Weights of a small masked image model: trained on procedural textures in two colours, tilted and lit.
Rows from block 9 of a small masked image model, named by matrix and row number. Rows with one number belong to one neuron. Each number is 500 + 50 x the weight over its row's rms, rounded and kept within 0 to 999. All counts start at 0. Numbers have three digits each.
After each neuron's rows are labels from the 100 images, of 14976, where the neuron reaches its highest value: "colour at peak" is the nearest of a few named colours to the mean colour under the peak. Only what is clearly more common there than usual is listed. The data: procedural textures in two colours, tilted and lit.
# fc1: MLP up (model.blocks.9.mlp.fc1.weight, 768x192), inputs 48-95
# fc2: MLP down (model.blocks.9.mlp.fc2.weight, 192x768, transposed), outputs 48-95

fc1.651:447494419507616590562495510478535447357504485510498488512425452618536405507493465519443499576497526466466477479549498555516545414499516518435457
fc2.651:515507530483485538459503560445423489624530506445450525546505524497472479501483455420547484551565527491512555475556510530503493521452530572474494
colour at peak: purple

fc1.74:541504463441524439548498519499492556475496566535503506526496511488530411499479514487476503461499493509452481472488496376507494400493493516460507
fc2.74:567470500460486518435558484502486494382465556525520532535512538558537483532488549555549451471524487472487533568456523427463514507528507467517456
colour at peak: orange

fc1.72:415517475401511512465499463501486505380501541516492467543437494448412458492502499512462536553458454502483535548409568406508488541502393472506425
fc2.72:530521567500521511577537513434492505325520531510612406538499443572559468468451501473507525589581535468431495499502533513569443484497474545455481
colour at peak: red

fc1.576:522468554491540521532439458521568526538525507518499492398529543532505546502476467513452506499495523544520540533496514534503481535489428470407487
fc2.576:570426545543521500458497474466645527453492468485455534538488521492500499477436519458486504497493528538521472496490476454457487495527403509467516
colour at peak: orange

fc1.129:505507546533476478482522539492562537580458461489482475512489425391382563518417520473425446482567464508487466525486540468529502452463464494469432
fc2.129:458521531569552480544510482481496496506521529499549568495509502540668520566528490533495483556532496479510551507469489600419484531472529443552517
colour at peak: orange; yellow

fc1.244:448530468446474406536551526489387529379458499542464467544422506460481507475460482545488504464478527443466565446499502500487499422498520446537546
fc2.244:490532447427517525526529475501374530351431436507527533505542482495459521527550537535472513476460464442528414517532502394518437503415548478536548
colour at peak: red

fc1.247:465502429428430394490482455491571502479466494503471408488533477441555480494406551511515402571499419484473515474421481531479500472528504479473539
fc2.247:494472456525508561446536505538574474609485479492456509508530347529621501505489482484540543546555532507435513515439483530535471507529451545474515
colour at peak: orange; yellow

fc1.734:511454458422499467526563548512433576460514484512475454394463546558632450500492492505516531638550442474563510539499486443433523473492411530443515
fc2.734:484499524492474442538479462547507465525494505462444509579533582540498426513529473539476535656415472528452515565450497490394524493503418515454556
colour at peak: red

fc1.178:507498567595531536456505398508526519491524476457555562453493514472529491519473447505477529623456478491520425543350441537491494444544478443484565
fc2.178:440526558442478491498516439523458486557534489459480551547497525516450504514456516458466515578446441496538514496474471521475456506463528574475520
colour at peak: purple

fc1.312:477521494492561431533477443494523536562599528472516499571524577507483476481389510481562568569527432561581483388502507496516487540501476537497513
fc2.312:469525513548459538467556472533366504545480486442528557534473513532547537517456529518520466619488487514434507492523502492508491473489520546466467
colour at peak: orange

fc1.306:551483488549539575468493469495499436539466540468469518499500557490426493474351507535479501373144473459493558513557495576438492489480440516508435
fc2.306:479477535398479457482442480541543530538457532525506457566499569413536523522493564465508476371485509484533424552496517534460525472554461476525510
colour at peak: green

fc1.399:477587544485475567576500480521434470470430468550480487457499544533480526555515522455485489462552477535499535534547515508481504571534531450492469
fc2.399:525412548495491475491522478423516551480552497747568546519461571538566486430507538494446477474532475517509564531453494443624428518503380555507530
colour at peak: brown

fc1.635:499519522507515408502521494487483533435467595489453545445538533433419444542443484515497473499463524565475559533537493482505496421470527446492490
fc2.635:514486570540442545461459441444546522443447560545529577521475565520399516422474572491455581487624471510508536486497526479453526499411528519518465
colour at peak: orange

fc1.239:425627548440521487555517486482507501581467366499457464417576465444494531447534491489459459479466517514522509510494509500540521478592479461491499
fc2.239:516552588496470403499543481478484517371515484456596510496495516595470487450468540512447495447482504482438584467460462463495559423602507403462508
colour at peak: red

fc1.83:468518470625562520519533497462574481344453520455516465525450348464524554443427475532477531490493542529513419548521484449507502481540528437439548
fc2.83:439516579570514493483455553524353531542514546444499512487535589515395486443542494504533515549481485436484461443505515464497503511544509568472470
colour at peak: black

fc1.542:504499470403468520552520493514758438463549486472484431452482486464514549505557457538507560456535484458503521465396479483460485506474486511467500
fc2.542:524483447420444559531491476502615467502510509460536493515521556501534464559561479490499487465473451525495442526448533432472518507480516446486499
colour at peak: pink

fc1.11:474502517398427428406472442495500500473508503538486494621458465514503474560503482447472454417572473558484543466449531527524488534473543478480488
fc2.11:523501542565488490551502502623433562556484498523546486432469561440606474476426564475487508450513404497550584491457466588585489506444458449566441
colour at peak: yellow

fc1.674:495487457429521466471516571516568512552448540501487485518515489512409468534448485537522519489426468509484462494449462475551487443490467515489499
fc2.674:547491481491516445476498477549547512345483518535503508464457448506415470484511535456445531411603493498509462490453513461509465497530491478531460
colour at peak: purple

fc1.248:491542463486486438504486498469430557280472483508497506467540498406470531472416549484502492538466534479532549488518508539545521498489444473512451
fc2.248:478467495506488527449471507511613526628508495536482483569531499534615495494509491516491574613415498483448514510472517521515456494512491513423492
colour at peak: yellow; orange

fc1.749:365442512470465580559466508505692463603447462516479479483485478483516520519502498536447479571413459466463541496541534460539460453526477467546451
fc2.749:491389559531491532525416549465600463527533478455439466509440514469515485427546448475514505528506504513543566519570529438498472494494536546447437
colour at peak: black

fc1.326:550450575499622548479482450500446478671536452514513512445475509494504517447496527518525467430439534485584631413635471503463484518516543557524477
fc2.326:476418594460486539500448488467487539393491454403505470512517553443497606494487494499517503486446499452518441461472487518495513494554496554481509
colour at peak: blue; green

fc1.12:467462534496474505493533490468550500525463449505467461465462515428499488516474531501461483456502438446429492576452560465524504449505450476465500
fc2.12:479578518561540477541500477480437449430522522504523533514478437566373550488517498520432443467476519510526449505513493432489473499485470494477475
colour at peak: red; yellow

fc1.87:489556468504519505486452576462507515384596498480527564526472448519603439442496510432550471479511527487540511555511508514513552521453407492450492
fc2.87:459488497514487463554480462563567551434539479412489526501456637472551513477517508479501492643598434517543552516569521480512500514496553562508518
colour at peak: white; pink

fc1.594:517509479487444405459483472489530446621541437520542533530489431439453496434364532484384450501432472459553449498408484445507502492525499503493469
fc2.594:538561529528452495537538523510534513475429468476549447466488435492554563504480521556499459551468548532459574453453497518477477473468508528573452
colour at peak: yellow

fc1.44:494573508474526523487527427487539559455446529566491529446556482601471518559497498518491536437438493419468525463484443648455494475516530432577541
fc2.44:486503560540507471529580467497514489453466499489430575455466510493472489407496462414478559446613426490459523492498503427385516524492515466523523
colour at peak: black

fc1.588:401461481568515472503518450519478484472445513496479490530477413397477609495464513454580501473469476514527519503418537512450496474590553510531494
fc2.588:517454423490554547546513545517541563589541535579494485462506509478410417424429499510485417535455496562428424448452519493553526538545520500529473
colour at peak: orange; yellow

fc1.609:468476508413521470493505478492550497165491522516499538507486471553572467507474515543482511457452540522481495499518530435454481480491471452509435
fc2.609:464561517506519523571543450531359423493499482491497508522468469559658529514520433531532509584486470496484520503557519518506494513484482510484524
colour at peak: red; orange

fc1.319:491429448476526560449583510500451484516520465554511487577473483480598553478416488539490517515435527513508544482397563522490511480586436502521464
fc2.319:658544585513505458460484515450440511530481508520563500514572625561558410480517550546498549588527491432421599518452480468615480463485516480506478
colour at peak: black

fc1.615:475465389517519497438512519534540492508626475536470456527577454501588425529563491514492503433502458510468382533440502499476486542438483493427492
fc2.615:404547516525497521540489478527434540640528475489579479492508490475575574475530455518499467469535507551537473487520505565555453543522466443509506
colour at peak: white; pink

fc1.195:440499514514502510449542491522623481501425474509526510575426546452469497500361504549451535468506486562512446488471562527500480406521432437476513
fc2.195:494544544475471520574450549542377478480517480512485478542460498405563526491491485537455549472507527489500529465538525555462489512475497520508528
colour at peak: black

fc1.575:471508508599512519569458519488462513409451471477538527449517473490456436442497534499529486484490493541495461499477510533546510495455512414485488
fc2.575:537445496510487461455518530489613532562540486505513478484532490477457503515471551452484532518535484503512475562554516494540556507484497557483469
colour at peak: yellow

fc1.49:579689498496445485560495468459426574512459441457513521545547491488492528445394508438492468392530516565450465415516511568486491536539582512513491
fc2.49:559544468514526508518540530529606545459508413370483500487501462471519483537518503498493512441501487489443606469479516565465431504446508499509480
colour at peak: brown

fc1.643:445567489524549362500479550527576433459503481486507548556585476505486550529497532453422508376455483469506450496506497526552506529496501529477479
fc2.643:468497475409491442561495515536519542548528512443462578484519546543416527464539506450519484537587560549467536443504484483558523483457598524498537
colour at peak: blue; pink

fc1.418:508475495442479563465610533558476510517451485568524603490508454482402486519386485502557532555464527512462479537563541526439520469477411449489464
fc2.418:480435509489500494517546547533551483405609416415466555493469553470449510491482537471525485588545480488501494514516446422472524510520422505475528
colour at peak: red; pink

fc1.620:561541475473493505494437486505466447345439467489505513556467452546321470533503498523491494298484565435519530580549496500549497505520510463475509
fc2.620:468546506523512458461524511583377497506485463477555410564595597483432447495506501521476495565485552499469444436496479428520503491568416492484515
colour at peak: black

fc1.600:534536428467467645544458545524471580406499454482490424442481527536410504493481513563508498394421520555455472526481501502487487478469462480491485
fc2.600:532519518519474532520513466553435459532557466488467419550507499469557486489509467454473472575483468500528420480525516499492461534599484518503522
colour at peak: black

fc1.212:498587556515459464474490537485422511223513436494463456497522428467518518497493552479487500520512459463498475437441531453486506442517503446535485
fc2.212:510438569448462472450508523511582501579520531510469546530505614502488508447469581503495520504578470478484501519495488490520545543509529536480515
colour at peak: orange

fc1.653:443479521530546501475501495486458502477550515481500497492457447515484441499553514475482463534445513474414456494441493364515525436529459501490489
fc2.653:508510421444489463467473427522492488504483523539478500519516557432474501472548540525511499582507460522505537512518495490510531537491458447472488
colour at peak: white; pink

fc1.414:537452544423506454482500542492460521478410511541502537484491450498596439489487489510538487497502576495520482445551478501507513396496494496525439
fc2.414:490562536521524501482525505517438485433506602476478563438529423530589506532424439452506556499467514449538499493496489512521515517533485461466469
colour at peak: green

fc1.638:524557456551513490480527432495410573438543459538458520489505461502460454503447512483417439534540439477490467538493520484538524508504505471527450
fc2.638:540442485563453527511503533458578580616528565504513561452528566547498496570528482443486524527585516543487487494532511557516463557475527440509488
colour at peak: white; pink

fc1.163:489437426517537588512444503512537476388429503443535508515511408517361552462467494456467544530467524463479503562531461524514530484484537425552459
fc2.163:500483457546521500450536508490502451675534521490514539438515530498442513500474536523508549490527434432515505538501464453488510481464518544512534
colour at peak: blue

fc1.127:602495540517569444490508486512539464590535568525517487484544455569434485511474512571531498494434462440433433534481459475538493525487567544524541
fc2.127:494493564515531558514532476529636468477525570473487476496518472468567550482490464505562503467520468510509539499575492500527481544539562441521572
colour at peak: grey

fc1.671:511435503492507446525524495491443523537495532488481488501454510474547435488441448500534513555514457426452480486524529484509510489521494473477430
fc2.671:529476510499522519520543486501488445440509477533545486543536508480519494525467465517497537547456520494491491465524491535474510498553476483511480
colour at peak: orange

fc1.292:560576587468528498549492522482461466489561503544489529495495482517517550466452483541468476447519548503527529495554474477595500512503525500538523
fc2.292:484526574509480508489481499512497460630519490488507571479460388464513500478526476511540520504540562531492527505518497496593455487438495515466549
colour at peak: blue

fc1.503:439546462456607528569517473474541449382503478469490484491452470483586519465354498507484546534437459529545550473516515431490541454500469482518554
fc2.503:523532487478493544542533453498493460597462564501505518490551424484482484558474527494525482516558526460482498482507507506478533475510518509525455
colour at peak: blue

fc1.250:545448470545472472511459500508620496498530467506493490540506516481455478487406494512423500446550414558467494516511506452489494449503522457511377
fc2.250:565549478631488555550530514472488529428501412469564477489480513433470494482508516485379462461498540545443554497486518557531459500474564526469462
colour at peak: white; yellow

fc1.412:491542512540500509545501498486484472337499458507502488450427465496459517500556487487443541525587438467461449594442514572574517499496502448521604
fc2.412:486477403497548548458514531510521464633496480464480567481477533518618486504519453550589526466545561503540412541606503502496509536466551484488473
colour at peak: yellow

fc1.739:534471509537518499533482508507449459666522491497508537476536518390514597498506542506446469519458509560482492510476558553548519438500508446527440
fc2.739:500562418510547518500493507506471483312561482529476495477431516557531471488542522513483507466495508545532474526509572449492486497497535554523483
colour at peak: red; orange

fc1.429:507400613465403424484528543474565493420502527510489544490508550366446432440514462525536594476492522482535486504420506474547459482519529493496526
fc2.429:490380517537494539489539475438578556597445561576478519420491553545490547512566545494497472383548475558555499504539566467465481545554528476523537
colour at peak: pink

fc1.702:418550549427516470503501541570575481469514454452530594477480378513526422480479534520510486557413575481493486574475519463492512443458474420514467
fc2.702:445451490430510471455484514635547501555518497477515597527498514435560489451521451499525527477526357465509552521586462597365496506522471496480544
colour at peak: orange

fc1.531:529522529519463460513504480499550559163524486501502496468542442408389561523472534519423457508533434489524530509553532493535522443498508484483437
fc2.531:522480514493511511502512528481475496710493528487535459510479457497452481492519507544501504500477503541521537457448514498453495489481502504485495
colour at peak: yellow; green

fc1.337:583513418533523631519494493513501472415513465484504522501391491521491526450487460527538546530450488501557547519531481515440526515543504566468437
fc2.337:517534509514503437497444492469433471569490504480471557431520523481368484519539547489448555439622502561493503539512502479477525487489549399532532
colour at peak: black

fc1.717:521383500490471453525498488567654473517512508434516509485494502508506551483569456496545461505460489482439555515468482485504510466510545463557495
fc2.717:479373551427463516468509475530714565491569443561499471533508544498536523501470440462527503528512438499497462523527481498502560539527508515530490
colour at peak: black

fc1.560:549521491592523514440544549529537453349557469585464535506547488439511530465449537539508550512553547493476561531518613513555452507544444461528455
fc2.560:479444416522513488483483486507526446544475545551457419488506599459543490465547494563420485554463488491516546529510523508531537497446502531527490
colour at peak: yellow; orange

fc1.321:531476483526452576474481551469586504344524463483516512471511474529537502453468492461513467501425487440514558495469495410466503553483548505524483
fc2.321:458481485504520568457467546482565516622515504517491475482463562505565490497534586473453447510581456479496460496505538548464490508525543480500467
colour at peak: red

fc1.577:460548405551526535538459545522461477571474395434528519392530597498471455544448545459422528535503427470527523505369505565451516512475507519470495
fc2.577:481406502443491499485478518410544481482482503529577526514511481484465474480484529479510503502443415465490418469521494468565473480533487547470505
colour at peak: white; pink

fc1.224:489516560474544437442469518494453435428442495486497520541477472531481496518453531488468501423508475447501501422480493540497477470484475502500494
fc2.224:511399458465497445480517562465650559446535531513464456513513518421415423538533549491551520505495560480519516523556478546525532508509484513540528
colour at peak: purple

fc1.266:599559563505550562508467445509511479670517566499514514522446491565518446482433445505517551430576413551431488497446457464472534451507450542502481
fc2.266:481481524507460422578517476457635555536503544555485482442594550555431547552567424483489486393542594489523536480552518483512479557466456502456505
colour at peak: black

fc1.261:446613498454511444550478487508498447492428530493509492498436460528508491491453509461420520422525568492480506470538506475462476530526502486513517
fc2.261:486431477478488520525455503510559506484541477473355465531487459470523495492521477458490509521503507490482444547509494518247557486470628479497494
colour at peak: brown

fc1.240:512476457499442518505476466503548466409497548504505542461533504549507440481428518400468583478506464565554525530492476520586452511498425525532448
fc2.240:507440476513474483459471470497559479413528507482523533547508504503495524501458491513538454471550572487475497507481485536546529469479449466553483
colour at peak: white

fc1.703:514484505547443468488497527494560530638488520512496503457567466447439495509497525490442477473546418492508499485448499527561515494462513496462498
fc2.703:551453530490441492546527526498525500385482526511513511505546455438441485519466481578484515555420530508516505544485496471480493493512475495532481
colour at peak: purple; pink

fc1.158:467655543576519539564396501498392499509420435547533472466550494499478528492507446543490514479532526555441556425473503469527552446524567549547487
fc2.158:535596562464480534529566511470503540551532402543499513498533495514480491542538490464484510509454526487524434493463506480616553531597583465525497
colour at peak: brown

fc1.679:460484492537529553540490474530569425381472453506495504517418517552506445531439482494539492520433535544565536477569484498489491442528434494519524
fc2.679:418497534508538498554495435455444525713508510533477485467543520491523547500533573495526488519462469486497490489561496524484544496517401508483509
colour at peak: blue

fc1.170:510505471393452460528493515504448493779522512496489476489459527467367485483467529528480489513523523483506495540562490431510513501501509514482484
fc2.170:436581490534519446547457498487394480447511531482545519549422561454479500462497509477512526517467534526539471516502500479506515493466445535548502
colour at peak: black

fc1.537:473727567524519525534506497573494438503494447582514510492504435449444476470468507518532510496501559506472550491471523463373497564527526539478523
fc2.537:379620489520481531478520498587491489518422498526565486438499481479363501589490506555555447532541542477506541466525509486576479490584468506518473
colour at peak: brown

fc1.309:461533492455496451489543506502390448468552545531480486599507556574514490494545521477531511476477530482496362454476446486493481473534473499528397
fc2.309:498389518525493532531479505532614435477392561562480483494457441532510504552496480587472474430444566478491444493534532567464467471543477557531516
colour at peak: brown

fc1.109:469547478500553575535485503515464522445492484473526500490495562496374453484489505535441503584512441488498525481450460534547520557506466509439467
fc2.109:532520477505499386525521484528515570553514515463527525501509526501491474506497473526479501485530518475522492498462529555538475453475489509552455
colour at peak: white

fc1.245:474477520470522430518517519496506523277481521548490518522477463523455496509495511534510487496479552479477486485426472445490489506515548482494512
fc2.245:578416542469444464447482530483572556456468502513469524493492477451386464464467537460436556461491507492521553555443522509503495474479443530556522
colour at peak: orange

fc1.557:459515438497542607513478476498466436801533554472505518457401461531491469513539491515492476503449484441548490466535466460501506439533455499477434
fc2.557:472505479517482479529493505459541467253466509501507526477541576545432473500499473447503480496483533484541488535390476493523532499519468522558496
colour at peak: green; cyan

fc1.108:536468613480501572517503461490505495535529433487494479553484515519602576517552449493464535448524516502464530580534548489506497504508476423468530
fc2.108:472386504468479439482475501484599463548514475643521501485513601483342501577579472476547467491425487547487463542529496446472553455502563538465512
colour at peak: black

fc1.428:577494461470446535480507479498537472375562448503511473553531455423470455525410566562534406517520456524494492483406515467523530500495445431469473
fc2.428:521506495479523460453574478527487539568408449490510537496527456420415492439534452451380517488538452494512540458406489520505474531481523542514464
colour at peak: yellow